config.toml
model = "sound classifier"
noise_aug = 0.01
norm_position = "res_post"
head_dim = 32
bias = "all"
layers = 6
width = 256
positions = "learned"
init = "xavier_uniform"
max_precond_dim = 1024
one_sided = false
lr_schedule = "linear"
final_lr_fraction = 0.01
Rows from block 2, named by matrix and row number. Rows with one number belong to one attention dimension. Each number is 128 + 32 x the weight over its row's rms, rounded and kept within 0 to 255. All counts start at 0. After the name is the row's rms in percent of the matrix's.
# v: attention value (model.blocks.2.attn.v.weight, 256x256), inputs 86-171
# proj: attention output (model.blocks.2.attn.proj.weight, 256x256, transposed), outputs 86-171
v.42 098 [168 134 160 121 122  74  91 108 124 112 150 111  91 119 134 126 146 141 169 134 137 134  59  99 105 118 116 154  97 129  77  92 150 140 108  98 102 121 155 122 190 111 168 151 119 170 139 151  97 163  75 167 119 124 143  96 155 147 151 126 167 106  80 156 157 108 123  82 118  44 163 133 121 145 138 205 151 184 147 142 138 100 203 131  47 115]
v.43 101 [192 107 136 192 102 109 129 142 114 174 132  83 123 117 138 158 114 135 117 128 137 167 132 113 154 156 158 181 126 109  79 106 114 146 138 107 187  99  85 171 135 171 140 206 120 131 135 121 127 166 135  78 119 146 119 119 162 117 118 101 131 156 164  86  87 120 138  82 144  97 152 176  66 136 104 167 168 102 146 100 159 133 124 161 100  75]
v.44 087 [195 123 153  42 107 162 145 112 147 142 169  89 126 131 190 156  73 121 204 116 133 134 131 114 148 146 135  51  89  83 145 153  86 150  97 140 156 126 157 109 159 101 122 114 170 120 123 134 119 178 128 149 145 136 176 166 136  87 112 123 117  79 154 111 113 122  75 107 141 113 108 103 150 150  77 136 139 115 142 134 109 109 145 148  94 110]
v.45 104 [119  75  94 157  63 135 134 103  97 150 163 120 142 165  83 119  91 106 149 218 176  94 160 107 101 124 139 122 100  83  84 177 164 110 129  98 116  94 148  79 109 150 152  90 115  88 128 159 158 151 122  95  76 126  82 188 141 104 125 127 123 120 181  97 122  83 134 143 136 139 142 134 117 106 102 100 134 112 169 149 152 152 152 112 106  97]
v.46 096 [128 107 171 108 183 132 141 111  85 146 105  88 110 133 203 170 111  80  38 111 113 147 132 182 124 130 115 198 108 121  88 148 144 108 117 140 146  93  97 140 149 100 101 202 148 137 178  96 158 104 160 136  63 122 160 117 103  98  87 112  88 105 155 142  92 132 206 121  95 147 124 102 127 198 171 118 173 117 135  94 178 128 118  79 149 133]
v.47 093 [117  49  66  70 132 134 124 151 105  77 136  80 145 145 114 125 132 118 121 164 170 130 108 118 130 148  56 149 120 171 162 132  65 163 134 132 153 162 155  64 144  81 146 158  87 127  75 129 161 120 107 105 151  85 146 124 112 145 140 162 169 128 142  64 109 166 129 137 115 115 190 145 128 101  93 121 156 178 133 131  73 144 149 103 148 174]
v.48 099 [118  78 118 171 152 146 148 203 113  71 115 112 128 122 144 162  64 110  92 117 116 119  93 102 150 150 171 119 127 172 166 111 122  94 144 146 122  98  99 159 167 136 138 140 142  87 142 144 133 151 103 162 171 122 153 150 134 168 115 140 121 132 132 110 105 123  99 110 136  97 110 168 116  97 122 178 159  67 131 115 138 193 189 128 152 119]
v.49 103 [175 141 188 111 103 130 129 155 136  88 135 160 129  51 162 117 148 119 157 136 131  97 154 177 101 173 138 195 128 136 124 128 136 143 127 101 143  93 112 141 137 143 126 217 122  80 135 149 102 148 122 117 129 116 155 137 131 113 121 204 169  63 147 131  61  87 138 106 182 120 178 144 167 133 114  99 145 128 127 143 108  97 164 156 164 103]
v.50 091 [157 168 109 151  97 171 103 127 172 216 177 165  92 133 183 140 127 124 172 147 166  93 136 114 117  94 119 167 113 122 174 140 117 136 167 197 108 127  69 171  84 134  74 107 117 149 127 138 119 171  74 131 186 167 180 175 165 155 106 132 137  55 144 117 124 174 105 125 141 136 124  75 135 108 124 180 104  63 112  78 109 157 167 101 117 132]
v.51 094 [189 151 160 140 160  98 147 104 132 131  71 171 141 171 164 139 144 111 145 193  78 165 193 107  89 127 114 153 129 148 143 146 149 140 128 149 169 161 139 137 135 153 106 162 134 168 124 127  58 108 121 131  91 132  82  80 114 153 138 127 181 126 150 119  79 131 225 138 101 161  84 131 197 111  72 150 126  89  74 173 152 146 102 178  77  89]
v.52 092 [152  92 129 100 106  94 130 127  81 134 144 105 143 138 122 161 148  66 152 137 107  94 139 124 151 116 146 124 214 141 152 159 151 167 111 128  63 111 131 170 154 149 100  91 131 170 123 130  73  88 111  92 138 107 191 163 133 120 112  13 168 120 135  90 115 113 185  99 132 176  52 131 159  69 168 140  92 177 145 123 116  94 101 171  73 117]
v.53 101 [142 160 145 157 150 147  95 182 150  61 108 133  81 124 120 136  95 132 130 110 100 115 111 151 159  45 135 114  87  77 157 127 158 105 161 135 138 169 115 128 120 127 103 139  92 114  65 214 170 163 146 101 182 131 135 138 133 154 138 145 166 182  86 117 107 120 142 125 155 153 151 158  87  86 173 168  97 145 137 116 138 150 116 106 120 158]
v.54 095 [118 147 131 157  85 160 104  70 126 105 124 143 103 164  93 112 143 140 106 125  86 125 144 125  88  95 145 192 106 111 188 108 126 135 115  79 183 134  63  78 171 108 145 148 126 133 131  91 117 150  91  89  48 136 132 144 147 175 177 187  80 115 130 129 116 101  95 132 162 138 139 128 139 141  89 103 173  85  90 136  89 130 155 126 160  79]
v.55 102 [ 96 195 110 165 172 119 156 147 176 153  79 130 186 140 116 102 129 184 137 134 148 104 145 125 142 194 150  73 130 161 159 126  92  64 140 114 105 177 115 159 153  97 124 133 168 134  99 176 131 160 167 197 113  94 112 147 127 126 187 181 148 189 195 145 138 120  80 123  71 105 137 137 134 133 128 140 146  53 134 120 151 181  98 105 133 110]
v.56 087 [105 116  91 121  79  57 206 108 101  96  60 147 123  94 101 118 113 128 118 140 155 137 178 174 139 112 168 178 191 149 134  91 104  68 177 137 142 137 137 159  39  75 138 134 124  48 123  78 126 188 133  87 153 112 135 123 123 111 124 142 129 149 134  97 112 119  69 143 136  95 173 114 158 115  97 125 183 161  93 151 133 115 127 159  63 175]
v.57 090 [143 172 152 141 218 118 112 105 168 149 114  89 130 118 169 133 122 106 113  75  83 170 127 117 150 124 197 155  63 113  97  97 139 129 105 136 161 109 164 124 129 191 108 172  97  99 123 120  99 109 164  89 149  65 123 165 104 135 190 103  71 127 124  70 146 123 105 143  92 163 126 105 127 115 107 167 120 168 127 187 108 146 146 172 149 170]
v.58 102 [157 112  98  91  93 175 160 135 133 164 110 145 159 141  36 121 102 173 192 157 107 133 193 188 126  91 115 138 146 134 173 108 134 145 135 102 150 123 148 111 102 138 101 127 133  47 102 158 126 115 127 151 117 131  94 132 148  23 156  91  58 162 102 147 125 124  98 200 139 113 160  87 144  85 108 144 108 134 188 131 167 136  99 111  90 141]
v.59 097 [ 68  63  54 123 119 137 113 146  99 113 141 107  79 134  97 105 153 146 122 111 110 130 162  59  84  95 148 100 132 171 103 128 162 137 126  66 108 178 126  63 133  83 150 136 118  94 117 137 143 136 120 164  79 148 108  88 150 125 135 118 125 127 129 197 205 161  86  94 143 106 183 136 140  96  97  93 179 161  91 111 105  86 110  97 143 112]
v.60 100 [123 149  84  74 140 118 107 111 127 146  97 152 118  87  94 159 102 157 112 156  83  87 153 154  64  93 100  78 162 153 118 161 160 134 142 127 123 100  90 116 116  66 118 125  88 127  92 137 135 135 182  84 125 170 171  96  78  51 130 146 148 131 128  98 142 112 120  83 155 136 154 100 199 102 100 165 128 195 107 142 136 126 141 103  80 154]
proj.42 097 [207 135 115 125 188 132 123 103 185  96 176 133  64 132 147 108 114  96 124 137 155 136 138 138 185 165 133 103 186  97 182 152 131  83 152  76 124 107 119 168  78 140 166 138 132  63 103 108  77 170 166 143 122  76 128 162 168 103 104 116 139 140 131 120 153 143  65 118 153 160 136 136 152 139  88 143 113 185 121 125 155 148 192 139 114 152]
proj.43 105 [108 138 101 146 154 101  94 114 180 198 137  88 132 139 171 138 117 114 137  88 136 132 180 148 138 115  99 100  90 123 103 153 151 212 123 116  84  84 142 108 110 142 130 179 168 121 114 184 178  62  53 135 201 131  85 121 154  78 112 123  90 141 173 141  91 180  46 105 128 130 143 157 131 128 152 105  83  98 125 102 130 185  65 148 129 122]
proj.44 089 [199  99 111 101 169 107  93  92 180 176 100  92  64 108  96 104 126 109 141 133  97 106 165 195 150 103 144 178 199 177  76 104 116 112 125 141 163 123 163 101 127 104 127  88 139 146 107 164 133  80 136 183 138 105 139 140  98 137 194 146 133 117 126 130 123 147 109 151  86 162 115 116 182 133 126 116 174 153  56 110 118 170 172  84 123 144]
proj.45 105 [143 118 100  92 118 100 182 118  86  99  57 173  97 131 145 144  89 139  74 103 117 147 184 158  43 118 142 108 135 137 145 184 123  82 166 138 208 159  82 156 136  98 144 163  89  97  72 126  95 140  85  99 166 141 134 110  94 137 123 105 131 168 120 130 132 179 106 161 100 121 173 118 100 196 148 132 138 158 150 120 186 165  66 142 167 143]
proj.46 095 [144 115 111 123 156 156 137 167 135 169 156 150 133 116  95 163 139 104  66 174  65 119 181 108  81 147 166 140 108 134 185 180  84 123 173 101 147 108 166 158 115 141 165 149 116 135 120 150 153 122  65  99 108 101  71 148 149  63 119 120 140 161 179 171 128 125  83  93 153 118  82  88  64  87 165 178 134 121 130 152 143 148 119  90 154 150]
proj.47 097 [130 120 120 205 125 125 142 156 117 130  53 129  99 109 102 137 112 133 140 161  70 139 153 146 179 156 168 140 144  90  87  67  88  94 162 134 101  53 121 150  97 170 166 129 132 139 129  95 128 158 157 138 150 137 178 113 107 117 125 177 129 142  86 118 105  89 104 146  93  67 116 127 212 122 110  92 103  87 177 102 200 139 132 181  52  38]
proj.48 098 [120 200 104 123 115  85 133  89 156  87 108 106 135 122 122 128 106 157 198  34 144 133  54  83 115  83 107 138 162  96 144 161 114 133 111 141 126 113 119  90 152 166  99 129 172 147  84 153 126  84 137 133 213 121 147 107 143 135 135 134  74 139 114  40 181 164 103 108 129 100 164 102 146 146 117 137 151 179 114 100 124 124  69 120 123 162]
proj.49 109 [127 159 163 171  94 151 132 170 176 255 151 106  37 188 138  80  90 173  92 131  72 171 145  91 121 183 134 104  92 117 140 133 131 124 167  91 147 115 112 144 115 149 147 106 191 123 121 117 104 102 118 138 161  90 130 120 132 121 155  71 116  71 138 130 129 177  76 108 169  84  80 114  49  64 126  82 107  81 101  94 148 140 135 119 177 154]
proj.50 091 [102 103 124 127 133 105 110 177 144 123 138 100  99 116 146 138 127 146 162  98 175 102 102 145 124  59 138 134 139 115 133 127  94 118 126  50 140 144 168 117 124 128 136 148 147 117 128 169 130 142 154 185 156 109 116 100 145 200 126  57 180  68 113 178 158 172 148  89 128 140 124 128 182  68 136 129 104  76 117 135 101 105 106 162 100  88]
proj.51 102 [113 145 106 150 116 229 123 126 113 101 132 109 132  87  78 122 129  97 150  95 107 106 142 127 163  74 119 134 132 155 107 125 126 140 187  86 102  10  95 147 126 118 104  61 143 130 107 130  58 140  73  75 103 146 113 169 179 128  80  61 158  95  64 187 115  78 129  89 152 121 177 142 155 117 142  64 123 149 198 139  90 127 137 172 145  93]
proj.52 090 [113  77 110 128 121 163  52 118 160 132  89 153 139 120 130 147 168 125 166  89 126 106 116 129 121 128 173 185 136  89 112 122 152 124  77 149 162 103 174 146 160 116 132 129 172 101 147 138 109 119 125 109 145 123 123 139 161 203 148 157 156  85 152  92 149 156 110  94 104 121 131  83 173 136 169 156  73 120 142 160 159 104 114  87 143  84]
proj.53 105 [152 111 145 137  88 110 105 124  83 118 105 132 117 124 136 176  66 123 108 103 140 190  96 119 155 166 116 144 170 143 195 152 101  59 129 139 174 100 106 162 157 146 137 135 189 192 150 104 131 189 184 122 128  86 138  87 128 126 167 153  83 108 138  93 121  60 129 122  87 122 156 106 159 115  90 192 137 147  98 146 153 133 131 112  98 130]
proj.54 102 [101 170 102 100 119 119 175  70 111 114 132 104 160  66 129  83  83 102  95 112 120 139 125 136 144  70 168  77 167 168 107 122 117 104 111  69 163 120 162 122 125 168  73 163  72 160 126 141 144 104 154 109 113 158 120 138 157 127 120 124 189  61  86 143  95  99 109 105 104 143 102 134 141  66 176 138 106 176 119 155 137  60 143 159 118 105]
proj.55 099 [194 244 105 101 160 144 166 134 123  94 112 116 168  98 117 115 145 180 155  88 191 121 103 164 158 115 112 152 145 206 129  97 169 126 120  69 164 109 172  79 172 120 174 129 125 161 112 148 131 109 114  77 179 115 152 125 180 123  95 160 116 121  70 177  61 159 142 139 135 165 126 122 130 122 105  33 150 191 116 134  63 171 139 124 150  97]
proj.56 091 [122 116 135 160 116 167 103 103 130 147 129 101  97 148 111  78 125 122 125  97 209 158 169 135 117 121 114 136  80 104  89 140 145 136 182 135 121 126 115 164 131 112  71  78 179  77 103  66  87 107 118 149 132 121  77  79 120 123 143 152 200 106 162  86 197  77  93 166 155 140  97 142 105 124 139 129  82 111 158 124 106 166 132 147 158 141]
proj.57 092 [111  97 165 210 157  84 146  63 102 113 153  74 162 155 115 106 133 133 174 213 120 101 135 156 133  92 108 142 130 104 136 152 172 119 106  74 108 100 109 109  95 136 118  91 185 115 104 165 153 184  65 112 103  84 192 133 132 145 162  98 130  90 122 164  83 110  96 146  80 148 148 109 137  66 157  82 115 132 214 145  86  94 106 197  87 105]
proj.58 103 [175  87 105 114 115 103  80  58 136 173 104 162 133 162 125 124 101 131 203 126 188 148 128 188 126  56 102 131 134 147 121 151 156 153 130 114 136 138 141 133 168 154 130 138 140 153 170 162 146  85 112 119 158 127 153  85  96 100 166 121 141 162 172 100 124 106 148 103 115 149 113 117 176 107  89 124  99 122 130 120  71 159  89 145 104 123]
proj.59 102 [161 125 155 134 168  59 144 118 124  98 108 135 135 128 146 139 110 135 167 111 127  74 146 127  89 144 141 116 146  91 122 131 208 130 146 141 125 145 100 121 155 132  95 169 108 148 167  39 131 160 152  77 113 144 100 104 110 107  66 134 141 158 122  77 119 125 139 186 120 164 110  74 111  80  84  90 133  78 122 112 166 146 151 149  96 136]
proj.60 103 [144 114 167 187 119 175 112 133 160 189 139  94 120 110 127 122 135 244 127  99 106  94 107 147 145 144 157 124 105 123 113 186 110 124 137  79 124 127 169 121 127 133 157 100 124 165 127 168 175 128 137  67 110  69  67 110 122 185 143 110 109 141 185 144 124 115 106  91 140  51 132  92  79 102  91 185 106  80 100 131 109 126 163 139 134 163]